Rows from block 9 of the text decoder of a small image captioner, named by matrix and row number. Rows with one number belong to one neuron. Each number is 50 + 15 x the weight over its row's rms, rounded and kept within 0 to 99. All counts start at 0. After the name is the row's rms in percent of the matrix's.
Before each neuron's rows are labels from the 100 texts, of 14976, where the neuron reaches its highest value: "tokens" is the input token at the peak. Only what is clearly more common there than usual is listed. The data: rosettes with rotational symmetry.
# fc1: MLP up (decoder.blocks.9.mlp.fc1.weight, 1536x384), inputs 165-219
# fc2: MLP down (decoder.blocks.9.mlp.fc2.weight, 384x1536, transposed), outputs 165-219

tokens: "a"
fc1.172 069:65 67 53 90 48 48 60 48 73 45 19 28 37 65 65 54 92 61 37 28 46 36 55 64 59 68 36 69 40 78 62 59 71 59 60 16 53 76 31 65 65 72 72 59 51 65 51 59 40 79 67 37 22 71 65
fc2.172 094:54 64 51 91 75 36 46 40 93 40 38 45 33 61 55 37 46 49 69 72 45 43 56 63 41 39 79 35 49 75 50 71 50 46 50 22 48 57 38 73 70 53 42 54 33 50 46 51 14 80 38 61 65 59 59

tokens: "seven"; "six"
fc1.735 101:60 58 50 68 50 60 59 41 58 36 28 69 04 47 64 70 63 54 39 49 17 48 50 46 51 64 22 59 63 80 72 79 75 38 78 44 47 59 56 46 59 60 48 37 63 51 56 57 44 80 70 21 55 53 40
fc2.735 091:62 34 54 22 57 39 63 49 25 60 76 53 72 70 46 34 53 27 40 60 62 68 48 56 49 68 44 43 43 41 48 16 50 55 43 28 39 43 34 57 37 41 46 51 41 41 50 51 64 33 58 64 46 58 58

tokens: "grey"; "cool"
fc1.538 103:61 56 29 61 53 52 68 34 55 42 49 77 40 36 78 61 51 55 66 58 35 52 56 32 29 47 37 35 63 64 44 78 87 30 69 79 59 38 42 30 52 38 39 51 50 41 50 54 38 44 46 40 80 37 60
fc2.538 090:74 36 63 23 50 49 73 55 27 60 71 51 56 58 46 53 57 36 28 48 54 54 47 32 56 65 30 49 44 54 59 27 57 53 58 28 36 39 43 44 32 49 58 36 60 40 51 48 70 34 68 46 47 45 41

tokens: "an"
fc1.584 120:47 52 44 71 52 50 58 48 72 38 22 59 39 40 59 48 49 40 65 46 43 42 57 46 64 49 99 50 60 54 72 60 52 50 62 29 40 55 42 47 73 41 38 51 43 65 65 61 43 67 56 45 42 44 58
fc2.584 100:66 37 53 08 68 54 73 59 36 69 60 53 63 44 45 56 43 24 22 55 54 53 49 40 60 52 57 55 43 40 64 21 50 68 43 29 21 41 62 40 51 47 40 25 41 66 54 54 69 40 68 54 39 47 40

tokens: "eight"; "seven"; "six"; "ten"
fc1.451 109:54 69 55 63 50 46 56 36 53 48 32 59 60 46 90 66 50 77 40 35 40 52 48 40 29 49 00 41 47 61 24 79 73 34 62 57 75 64 38 46 30 68 66 51 66 46 43 47 36 46 50 39 44 52 48
fc2.451 102:54 71 44 92 75 32 50 37 76 52 51 65 49 61 65 50 62 61 68 67 56 43 58 42 33 47 59 30 47 80 37 70 55 38 55 47 59 60 15 60 44 47 40 77 50 26 32 47 29 66 39 45 52 68 62

tokens: "earthy"; "warm"; "dark"
fc1.474 090:58 51 24 44 55 42 51 56 50 62 66 49 56 53 51 72 53 58 43 27 63 53 38 73 44 50 32 39 63 56 32 39 93 56 44 81 61 44 57 63 28 38 58 64 57 43 47 48 64 35 36 46 47 42 56
fc2.474 091:36 60 40 86 68 41 21 44 61 52 40 53 35 54 54 58 60 60 47 49 54 61 51 59 31 35 73 53 59 63 30 65 59 33 56 79 63 59 49 63 73 42 46 72 52 54 50 43 38 65 45 42 29 61 43

tokens: "grey"; "cool"; "pastel"
fc1.8 099:51 72 46 64 37 55 41 52 51 47 64 55 76 69 91 32 51 61 59 69 41 56 48 40 23 50 16 47 49 66 51 90 75 30 60 70 58 67 08 50 44 81 48 68 57 45 46 56 23 52 39 29 59 60 50
fc2.8 087:57 28 56 19 25 63 58 46 28 57 55 49 72 33 39 43 44 38 31 30 50 48 45 39 76 63 44 67 43 20 56 19 39 63 38 42 41 39 55 35 38 51 63 33 51 61 61 53 80 24 62 47 21 35 48

tokens: "grey"; "cool"
fc1.539 083:45 59 35 61 47 61 44 58 50 43 60 49 21 55 54 48 47 35 55 76 62 42 51 53 58 56 67 38 56 53 62 68 69 64 74 53 53 40 48 43 64 30 42 44 38 48 55 64 64 40 47 47 47 52 61
fc2.539 111:45 65 56 64 63 43 50 33 99 52 16 49 67 47 52 32 33 58 59 66 60 26 53 40 58 46 86 59 43 44 54 54 45 72 14 29 40 56 24 57 62 57 37 51 43 59 44 52 32 69 36 54 34 43 67

tokens: "cool"
fc1.236 096:59 50 40 40 48 54 46 52 38 57 66 79 48 48 74 70 43 68 50 71 35 57 45 47 16 43 05 33 49 70 28 73 93 19 50 98 61 39 44 40 36 54 39 52 52 33 52 50 39 32 44 32 75 40 50
fc2.236 089:50 26 54 13 26 62 60 48 32 60 49 46 65 33 41 45 46 42 33 36 54 49 45 39 64 59 39 65 39 24 62 29 34 61 31 49 43 41 55 34 37 55 60 33 57 61 62 49 78 22 62 40 24 31 40

tokens: "eight"; "seven"; "six"; "ten"
fc1.548 102:58 68 58 75 51 51 62 41 56 49 26 56 46 45 77 64 63 74 35 33 31 54 51 52 41 60 00 46 44 69 33 71 67 40 65 42 70 63 39 42 40 72 69 43 67 56 46 47 34 60 61 35 41 57 57
fc2.548 096:51 72 44 88 80 32 51 36 75 51 49 64 54 61 69 48 62 60 72 69 54 41 57 47 33 45 62 30 54 73 38 70 55 43 56 41 60 58 19 62 43 44 38 77 48 31 31 48 28 62 32 51 60 67 66

tokens: "cool"
fc1.154 095:50 51 37 55 41 51 44 48 56 44 47 68 62 51 74 53 61 66 59 68 38 58 52 46 22 46 25 47 44 74 49 77 82 21 43 72 64 64 18 48 42 70 49 59 61 42 62 49 37 47 33 34 57 43 50
fc2.154 091:55 27 56 12 24 66 61 47 33 57 54 46 65 34 39 45 40 42 34 32 52 50 44 41 69 60 43 70 40 24 63 29 38 61 35 44 41 38 58 36 44 55 62 30 55 62 62 53 76 25 61 45 22 33 47

tokens: "cool"; "earthy"; "vivid"; "warm"
fc1.7 106:49 40 38 39 39 55 41 56 44 54 60 65 25 48 43 83 62 60 37 55 33 62 49 48 39 55 11 50 49 62 54 57 72 33 66 67 41 40 68 50 37 58 53 41 59 32 54 49 58 46 61 17 42 38 23
fc2.7 090:51 29 52 11 23 64 62 45 33 59 49 44 62 33 40 49 45 41 33 33 53 49 44 40 68 59 45 70 43 20 62 29 39 64 38 47 41 43 60 36 44 56 65 33 55 58 59 53 74 24 57 45 27 31 42

tokens: "-"
fc1.314 114:41 40 47 29 54 47 40 48 52 55 65 27 99 58 68 20 53 71 57 55 77 66 51 52 40 33 76 48 36 35 38 34 44 53 07 60 63 57 24 60 41 59 49 63 35 56 53 39 38 28 22 73 45 50 61
fc2.314 089:55 43 48 55 35 46 40 55 63 45 37 33 50 46 20 40 60 46 31 52 52 40 50 46 56 57 76 66 54 34 61 35 52 68 59 80 20 42 54 39 67 53 58 60 29 68 56 57 72 61 62 29 00 51 33

tokens: "colours"
fc1.81 087:29 40 47 41 36 61 26 53 42 56 63 33 56 55 27 39 26 33 49 71 62 41 60 52 50 45 99 42 43 23 55 53 28 66 46 43 41 36 57 41 62 41 34 57 37 52 55 50 71 33 42 49 42 47 33
fc2.81 127:55 37 62 45 52 57 41 54 59 39 44 41 67 40 25 19 45 20 40 55 58 47 49 57 69 62 88 84 45 44 57 16 44 73 19 18 18 45 46 66 68 42 48 41 30 78 50 55 75 53 51 60 25 43 45

tokens: "cool"; "vivid"
fc1.255 114:56 51 48 68 50 50 42 43 48 46 39 43 41 61 80 53 76 72 38 45 38 64 48 57 30 56 04 51 37 82 50 81 77 44 53 42 65 73 33 60 37 84 60 41 55 60 59 57 42 53 55 19 20 55 44
fc2.255 087:62 55 45 14 55 51 70 47 44 68 63 62 75 63 59 51 26 52 77 64 68 36 50 37 58 49 43 24 44 40 58 30 50 65 38 72 54 45 23 34 15 53 42 64 49 28 52 46 40 56 44 62 44 53 78

tokens: "earthy"; "warm"
fc1.445 097:56 39 47 29 53 60 39 47 26 53 82 56 65 54 43 51 56 67 43 78 36 65 39 46 25 54 18 38 46 59 32 52 59 25 29 87 59 47 52 70 43 66 40 60 57 29 42 37 45 32 26 39 67 35 39
fc2.445 081:52 46 53 35 28 59 70 58 49 65 29 54 44 35 42 57 58 40 33 36 43 51 60 30 65 51 43 60 51 34 64 48 47 52 66 51 55 49 52 16 50 60 58 33 57 53 55 52 67 46 61 29 07 35 35

tokens: "six"; "seven"; "ten"; "four"
fc1.216 097:51 53 56 64 50 52 37 32 64 46 21 56 55 50 92 61 51 76 42 38 44 56 49 35 32 46 22 42 41 67 49 89 82 35 53 51 66 68 32 34 32 79 64 40 57 52 54 52 36 55 50 19 38 51 23
fc2.216 106:53 69 45 95 71 35 48 31 76 46 50 64 45 62 65 50 63 58 66 69 56 46 59 40 36 45 59 30 43 80 36 69 59 35 55 41 60 58 17 63 49 47 41 76 54 27 34 46 33 65 39 44 46 65 57

tokens: "seven"; "six"; "eight"; "ten"
fc1.594 097:52 72 43 57 47 46 51 51 47 43 65 71 56 47 75 59 41 57 50 65 48 52 38 46 37 45 00 42 43 59 38 69 71 44 69 81 68 48 46 39 31 46 48 54 50 33 41 58 44 37 37 36 73 55 49
fc2.594 090:56 31 63 23 34 59 52 52 44 47 46 46 65 34 28 29 45 29 32 39 57 48 49 48 75 65 61 76 39 27 60 20 41 67 24 29 31 41 51 46 55 48 60 32 43 70 57 55 82 34 58 48 32 36 46

tokens: "colours"
fc1.276 106:26 42 53 39 38 62 28 47 49 55 60 32 68 52 32 39 28 35 53 63 67 40 62 50 53 44 99 42 45 17 52 49 20 72 45 37 44 41 52 37 59 41 38 61 42 58 55 49 71 37 45 53 39 44 40
fc2.276 133:54 37 62 44 55 57 42 56 61 40 41 39 64 39 26 21 44 21 42 58 59 46 49 58 68 60 89 82 44 47 57 19 42 73 18 18 17 44 48 69 69 41 45 40 28 78 49 55 71 55 51 62 26 41 45

tokens: "seven"; "six"; "ten"
fc1.249 103:51 77 42 63 50 47 53 51 51 41 56 67 43 44 71 68 50 55 48 56 44 51 36 49 40 50 00 49 46 62 49 70 78 48 71 78 68 46 49 34 37 44 48 47 46 36 42 60 45 43 46 29 59 55 46
fc2.249 091:57 32 64 27 35 58 53 51 49 46 44 45 63 38 29 27 45 30 34 42 57 49 48 49 72 63 63 78 36 34 60 21 40 69 20 23 30 44 47 48 57 51 61 32 43 69 56 54 78 37 55 47 30 37 46

tokens: "seven"; "six"; "ten"
fc1.158 120:54 66 56 62 51 49 59 37 56 42 35 70 54 47 90 63 48 64 46 37 38 53 46 32 29 43 02 46 53 68 33 73 65 34 72 60 66 59 43 30 36 59 59 51 64 49 51 49 30 45 55 43 52 53 58
fc2.158 101:53 73 45 77 75 25 54 30 72 57 55 66 74 61 70 47 58 61 71 68 60 39 57 45 39 45 61 31 47 62 37 64 55 51 42 41 61 61 10 61 39 50 36 79 44 34 35 46 31 57 30 52 58 65 68

tokens: "seven"; "six"; "ten"
fc1.294 126:62 66 44 59 47 47 65 41 50 46 54 71 65 48 91 71 39 67 55 51 38 54 47 28 19 41 08 42 62 61 33 80 80 29 77 76 58 45 46 31 31 56 57 60 57 44 46 56 41 45 48 39 64 42 47
fc2.294 099:49 46 44 32 55 41 46 31 43 52 70 44 64 57 53 32 67 34 31 55 71 60 52 57 52 54 45 52 43 51 28 33 61 44 21 27 50 60 36 77 48 43 54 52 60 42 52 52 66 22 53 57 33 61 50

tokens: "eight"; "six"; "seven"
fc1.302 097:51 60 50 76 50 53 46 40 55 51 27 55 44 50 74 60 64 77 31 29 35 51 47 47 38 58 02 51 42 78 46 72 70 43 49 37 65 67 42 48 35 88 64 41 65 61 56 49 38 61 62 21 26 54 36
fc2.302 100:48 72 40 91 76 33 46 38 72 51 52 61 50 60 68 50 65 63 69 66 53 44 55 50 32 45 56 29 56 73 34 70 53 36 57 46 63 57 25 62 44 45 40 79 53 31 33 50 31 59 37 49 61 68 63

tokens: "fold"
fc1.147 088:58 45 53 46 50 60 50 44 44 47 51 68 08 54 78 71 54 61 34 54 30 68 45 56 36 49 04 51 49 90 58 74 83 30 55 66 52 65 56 47 35 68 49 28 59 41 54 55 40 59 54 22 58 52 30
fc2.147 091:51 26 57 15 24 62 61 50 32 59 50 46 67 34 38 47 44 44 36 36 50 49 47 38 66 63 41 65 40 22 62 30 34 63 35 51 40 38 56 32 40 55 59 32 54 62 64 50 77 25 61 39 25 32 41

tokens: "an"
fc1.242 167:48 31 57 55 54 45 36 57 61 53 28 27 62 55 27 25 52 39 51 58 51 44 63 51 56 50 99 55 36 50 67 35 33 50 23 21 36 55 41 82 76 50 52 46 44 70 62 56 58 68 38 55 38 46 54
fc2.242 124:51 43 55 01 52 61 57 56 31 60 51 54 69 37 35 59 37 40 15 45 57 56 42 37 54 41 55 57 47 30 50 23 47 66 45 52 38 40 68 29 54 51 47 37 46 62 52 56 89 26 69 39 27 46 29

tokens: "in"
fc1.704 095:49 47 35 25 52 43 50 50 48 57 76 59 85 49 65 57 55 68 49 52 60 68 42 60 28 41 16 37 38 59 29 49 80 36 23 85 62 58 47 65 21 55 45 58 52 44 50 40 48 28 34 48 63 42 54
fc2.704 088:41 42 31 81 65 44 33 52 56 58 39 45 34 42 42 56 59 49 40 40 53 58 42 56 41 41 80 64 65 54 48 57 59 50 63 74 46 52 64 60 79 40 45 53 40 68 47 53 50 77 52 48 14 59 41

tokens: "<end>"
fc1.540 087:43 57 54 54 57 43 50 61 52 53 55 19 60 61 27 23 65 39 61 53 77 41 53 63 72 59 96 52 46 27 50 22 32 74 40 19 53 46 48 75 69 37 47 62 47 61 43 44 60 45 51 82 38 61 78
fc2.540 118:40 75 54 82 72 36 43 32 99 45 21 49 48 56 45 38 43 56 63 66 59 32 55 50 44 45 90 52 50 58 50 69 50 64 38 39 43 57 39 57 77 55 36 58 40 57 46 49 30 83 39 54 43 51 55

tokens: "warm"; "dark"
fc1.272 074:47 36 45 16 38 50 24 66 31 57 75 54 46 63 29 58 61 64 52 85 52 60 48 45 12 50 30 38 41 44 31 58 62 18 47 82 45 31 65 57 50 55 41 50 53 38 45 37 57 32 44 35 61 47 16
fc2.272 090:53 28 58 16 24 61 66 46 38 57 47 47 66 31 45 44 43 42 31 31 47 48 44 38 67 61 47 67 45 19 58 28 40 63 41 41 40 42 58 32 44 48 62 28 53 66 63 53 78 24 61 45 21 33 41

tokens: "earthy"; "warm"
fc1.151 083:57 54 42 74 52 44 45 46 69 54 26 45 38 49 44 53 56 66 30 34 52 41 49 69 43 60 46 55 40 74 76 57 67 49 44 55 49 54 40 73 56 72 65 35 58 50 54 52 62 68 49 26 22 55 15
fc2.151 090:51 47 35 69 79 42 30 40 39 38 63 39 30 64 69 57 62 54 49 52 58 66 41 74 30 44 49 35 60 88 23 71 58 24 48 46 67 55 50 88 51 46 41 63 60 38 45 47 37 49 45 68 60 60 54

tokens: "warm"; "earthy"
fc1.472 090:47 36 54 56 56 51 26 47 39 53 43 36 45 53 52 49 75 64 31 50 56 63 53 63 33 59 35 49 41 65 51 72 64 47 38 31 57 68 59 60 43 84 53 37 51 57 59 58 63 45 49 22 22 46 21
fc2.472 091:42 78 39 47 48 49 54 40 67 62 53 61 75 53 75 56 36 65 69 70 71 28 52 29 47 47 56 24 57 25 49 49 63 59 43 73 64 51 09 39 29 51 33 78 63 26 45 46 39 47 43 58 28 53 80

tokens: "earthy"; "warm"
fc1.139 101:45 40 56 57 40 51 46 40 54 49 41 50 19 53 44 46 71 63 26 48 40 55 50 66 44 62 17 64 44 84 68 61 56 47 43 35 41 54 64 63 46 75 64 32 58 52 56 50 63 56 66 15 26 55 22
fc2.139 088:45 66 28 64 67 49 43 27 53 41 61 56 53 62 73 43 56 55 56 65 61 60 42 65 42 46 49 35 56 67 30 52 74 32 44 32 66 55 48 82 41 43 47 78 63 40 39 52 44 36 31 73 54 57 65

tokens: "eight"; "seven"; "six"; "nine"
fc1.464 093:46 38 57 61 40 49 44 40 53 43 30 58 23 54 74 65 62 70 30 40 29 58 51 42 38 55 08 58 42 91 63 82 65 33 56 46 55 66 55 52 37 82 56 31 60 56 57 54 45 66 58 16 34 51 20
fc2.464 092:49 78 45 69 70 33 50 24 76 60 56 70 79 60 76 45 51 64 70 64 65 40 51 38 38 48 64 28 51 55 36 62 57 50 39 45 59 61 14 62 35 49 38 83 59 32 38 47 30 50 34 56 52 67 74

tokens: "grey"
fc1.475 064:36 65 46 60 36 54 29 59 51 40 61 49 58 56 42 28 29 38 56 77 53 36 49 47 37 47 63 48 37 38 61 70 39 60 53 62 50 43 44 35 54 50 37 59 42 49 50 63 50 37 39 39 45 54 44
fc2.475 109:59 35 66 47 48 59 47 51 56 36 44 46 67 38 28 18 45 21 39 49 53 43 50 53 77 69 82 85 42 45 59 17 45 72 20 09 22 42 40 61 63 43 52 34 35 75 52 55 77 52 53 57 28 44 49

tokens: "cool"
fc1.444 112:59 56 32 49 34 49 54 44 58 47 45 72 61 52 81 60 42 63 57 63 40 56 53 30 24 44 31 43 54 64 37 67 64 21 52 81 62 60 26 37 29 58 51 57 60 42 53 46 39 40 36 45 59 45 53
fc2.444 090:54 26 57 09 25 64 59 45 35 57 54 47 70 36 37 43 40 44 34 33 55 50 45 44 65 57 43 69 38 20 61 25 35 63 33 47 39 37 56 35 45 51 63 29 54 64 64 50 76 26 61 48 27 34 42

tokens: "grey"; "pastel"
fc1.96 050:55 67 52 75 64 60 60 42 77 41 40 68 58 37 95 30 67 77 54 40 26 47 55 55 40 42 25 63 33 64 43 83 58 33 30 53 67 70 32 62 47 52 51 50 55 53 65 44 21 65 38 34 56 55 53
fc2.96 084:54 30 55 15 25 63 60 47 30 58 57 45 68 33 41 45 45 43 29 34 53 54 44 40 67 64 34 68 42 16 55 26 34 60 39 45 44 41 59 32 38 53 64 30 57 59 61 53 80 16 63 43 28 33 42

tokens: "warm"; "earthy"; "dark"
fc1.715 090:52 35 46 19 46 49 32 62 30 55 78 58 46 55 34 63 59 61 46 80 46 60 46 51 17 51 22 35 47 53 31 57 68 22 49 78 46 34 74 64 50 53 40 48 59 30 43 38 60 35 41 36 64 42 27
fc2.715 085:48 34 54 16 24 61 67 46 42 65 42 47 63 30 49 46 47 39 30 33 52 45 45 39 59 56 49 66 47 15 59 30 41 64 43 51 45 44 60 25 46 52 59 30 57 59 63 49 77 27 60 42 21 32 38

tokens: "eight"; "six"; "seven"; "ten"
fc1.431 086:50 65 59 77 56 58 47 33 54 56 28 43 58 49 83 56 65 81 35 33 43 58 51 46 38 54 13 45 33 64 35 72 68 48 51 34 73 66 37 47 32 80 72 42 63 69 52 47 30 55 56 32 29 62 45
fc2.431 101:48 77 42 89 74 33 47 39 79 52 51 65 53 61 68 51 63 64 71 67 55 42 58 39 34 47 59 29 53 73 38 71 57 41 57 53 64 57 16 57 43 47 36 78 55 26 33 49 30 65 40 47 48 68 65

tokens: "a"
fc1.169 060:64 66 57 85 60 48 64 63 67 38 27 21 21 62 37 35 73 33 55 29 56 35 54 62 80 66 65 72 68 55 55 51 60 86 72 12 53 55 45 54 78 39 75 60 48 67 50 56 50 72 73 65 14 74 61
fc2.169 099:42 71 50 93 79 34 43 34 99 42 24 45 37 56 53 38 46 48 65 74 50 40 56 57 43 41 86 42 56 68 52 75 49 51 38 28 52 57 41 68 71 55 38 57 38 55 46 49 19 79 39 58 58 51 60

tokens: "earthy"; "warm"
fc1.348 089:38 55 41 32 46 42 47 52 57 52 67 56 90 48 74 55 52 76 47 45 52 62 45 54 30 41 08 45 37 63 43 61 75 41 16 81 61 65 37 57 20 71 47 62 57 44 49 36 44 38 39 40 56 44 50
fc2.348 088:42 33 32 70 69 42 26 64 30 54 58 40 38 40 37 45 63 34 48 48 47 78 39 68 37 37 77 51 64 63 37 42 53 52 48 79 53 46 71 88 74 31 42 62 37 74 48 50 63 55 44 67 22 61 38

tokens: "six"; "seven"; "ten"
fc1.344 111:47 75 41 59 41 51 47 54 46 48 69 65 73 53 76 51 38 62 58 74 46 49 48 41 28 38 14 41 40 55 44 80 65 43 66 87 68 47 35 33 32 57 41 64 50 41 44 61 36 38 33 39 63 54 51
fc2.344 096:60 31 61 38 44 63 49 49 45 44 49 48 72 37 30 24 44 23 32 41 56 46 47 50 79 69 72 78 45 34 58 13 43 73 22 17 27 42 45 57 52 44 56 34 39 74 54 56 84 41 55 56 24 44 52

tokens: "-"
fc1.2 123:50 37 46 12 52 44 46 53 29 61 86 57 59 44 20 58 24 42 45 60 61 61 42 49 41 43 19 37 49 35 19 28 38 47 35 70 48 31 84 42 28 36 47 51 41 37 39 34 58 18 47 65 65 47 44
fc2.2 112:50 34 51 40 40 52 44 51 52 57 52 42 68 35 34 40 43 34 33 40 56 44 37 53 65 55 75 73 46 29 54 16 40 74 34 42 27 46 57 51 58 48 48 38 41 81 50 59 79 47 53 57 15 47 43

tokens: "six"; "seven"; "ten"; "four"
fc1.138 100:64 59 35 64 60 49 74 42 47 45 56 80 50 37 66 67 29 51 68 46 26 52 56 36 34 49 31 34 70 55 39 65 73 32 74 73 64 33 43 35 48 32 40 45 58 47 50 50 41 46 36 57 87 42 64
fc2.138 081:60 25 57 13 44 50 69 52 26 62 65 44 67 47 45 48 58 31 17 39 51 59 42 44 62 63 36 62 40 23 56 26 41 57 47 34 35 45 57 38 43 48 64 33 60 60 56 54 74 20 66 42 35 38 43

tokens: "warm"; "earthy"; "dark"
fc1.525 094:39 33 50 53 54 51 31 42 41 56 49 38 55 52 59 50 67 74 38 58 62 66 55 64 32 54 38 48 36 56 35 69 67 41 33 36 59 63 69 64 40 78 55 36 52 59 63 57 56 43 46 17 36 45 16
fc2.525 087:52 77 43 42 57 45 43 37 57 59 49 54 78 55 63 55 45 57 59 66 74 28 56 35 61 45 48 33 53 44 42 50 75 54 34 71 75 45 03 45 30 63 40 80 73 25 45 49 54 39 44 71 23 47 69

tokens: "a"; "fold"
fc1.133 091:48 41 57 63 46 53 41 44 61 45 19 47 24 49 46 44 74 56 29 35 43 56 55 60 54 70 33 65 44 80 64 54 41 50 45 11 48 66 60 69 51 72 64 31 56 66 59 50 55 63 66 25 17 58 31
fc2.133 093:48 75 42 83 75 36 53 32 71 51 55 68 60 59 74 48 58 64 71 64 52 46 52 47 34 47 56 27 55 68 33 67 55 41 57 42 63 56 25 61 36 41 39 76 53 31 32 51 29 53 31 52 62 66 69

tokens: "grey"
fc1.600 100:42 57 33 54 50 49 31 42 64 43 50 44 77 58 91 30 76 90 65 82 49 65 54 54 28 46 78 47 41 59 71 78 85 33 30 68 58 67 24 70 54 71 32 57 47 58 67 58 40 52 19 28 63 40 51
fc2.600 077:61 40 50 42 33 62 59 52 40 49 46 38 27 37 31 52 60 33 14 38 43 51 60 45 68 57 47 59 63 51 60 52 66 45 76 26 46 45 67 34 67 55 70 30 53 52 59 57 83 43 78 26 06 42 26

tokens: "in"
fc1.18 078:48 46 43 26 47 48 54 50 44 57 76 78 90 38 56 71 30 65 51 43 43 61 49 47 26 35 00 31 53 59 17 56 64 32 36 87 65 36 47 35 14 54 43 56 63 36 52 37 43 31 34 45 78 32 50
fc2.18 088:47 18 37 54 62 59 35 58 15 41 65 36 34 40 44 35 69 18 38 46 43 88 36 81 41 43 58 57 66 68 35 31 48 43 42 52 57 42 83 97 67 33 60 41 43 70 58 48 70 41 43 66 48 57 39

tokens: "a"
fc1.54 078:56 55 53 74 56 48 49 64 48 42 47 21 08 56 27 40 68 28 45 53 60 35 47 81 85 71 74 57 57 49 71 33 61 87 67 20 41 50 63 66 74 30 60 44 32 59 50 64 67 59 61 53 30 69 64
fc2.54 113:41 59 54 71 61 46 45 34 99 45 21 44 55 50 46 27 37 45 55 65 56 35 54 51 56 50 97 63 46 46 53 53 41 71 21 20 31 51 34 65 73 49 43 47 38 67 49 51 37 73 42 59 45 42 59

tokens: "fold"
fc1.127 079:61 71 58 77 50 47 64 46 57 53 27 41 42 51 72 57 72 73 34 30 41 51 51 59 49 63 00 51 41 66 30 61 68 53 64 33 68 64 41 47 44 65 80 42 62 61 44 50 37 63 64 45 33 66 63
fc2.127 097:49 74 48 89 79 29 58 39 92 50 30 56 42 57 64 48 50 57 82 69 44 34 59 43 37 44 73 32 57 80 51 78 55 46 57 45 57 58 27 54 54 56 35 65 49 39 36 46 14 84 39 52 56 62 63

tokens: "cool"; "vivid"
fc1.125 086:46 43 43 30 37 52 35 63 26 57 74 71 40 56 48 72 57 61 41 71 43 60 42 50 17 52 00 39 48 61 29 60 79 15 53 87 53 34 68 41 35 52 46 45 55 36 50 41 48 28 51 29 64 43 29
fc2.125 090:53 24 52 12 27 64 63 45 35 59 50 46 66 36 44 43 50 42 30 33 51 52 40 44 64 58 45 70 42 23 61 28 36 61 31 43 41 42 57 39 43 53 61 32 56 65 62 50 78 21 57 45 28 31 42

tokens: "cool"
fc1.453 112:59 55 34 51 37 49 55 43 59 42 42 73 53 47 84 63 41 62 53 53 38 50 53 37 24 45 26 46 53 66 35 63 68 23 50 79 58 65 30 35 27 57 55 54 58 44 57 44 38 46 33 41 52 48 57
fc2.453 092:53 27 59 11 25 64 56 44 36 53 53 46 72 36 35 42 41 45 33 34 55 49 47 43 67 57 44 68 38 21 57 23 37 62 34 49 41 38 55 33 47 53 62 28 53 64 64 48 77 25 62 44 24 33 38

tokens: "six"; "seven"; "ten"; "four"
fc1.506 099:52 61 60 72 60 51 49 33 68 43 20 55 48 49 94 55 55 76 46 39 39 58 53 40 37 56 24 49 42 70 52 94 76 36 59 45 73 71 24 39 42 68 56 39 57 53 56 52 30 55 52 29 40 54 44
fc2.506 087:56 68 45 59 65 32 54 36 68 63 56 70 77 67 69 46 51 60 69 71 65 43 58 39 39 52 59 29 45 53 39 54 54 54 43 47 62 55 00 50 34 45 37 78 52 22 36 44 35 54 38 56 51 62 73

tokens: "warm"
fc1.720 072:52 52 48 27 43 51 13 60 42 50 74 34 76 65 48 30 66 85 59 92 62 59 56 54 19 45 54 47 37 48 38 71 66 29 26 87 53 48 27 72 51 72 40 61 45 40 52 46 46 36 24 42 57 44 24
fc2.720 089:52 28 56 21 25 61 62 48 27 54 53 46 66 33 40 42 45 35 30 34 50 45 50 39 71 62 49 64 44 24 59 21 45 64 45 38 41 39 54 31 44 47 61 29 53 62 65 51 80 24 66 44 14 34 42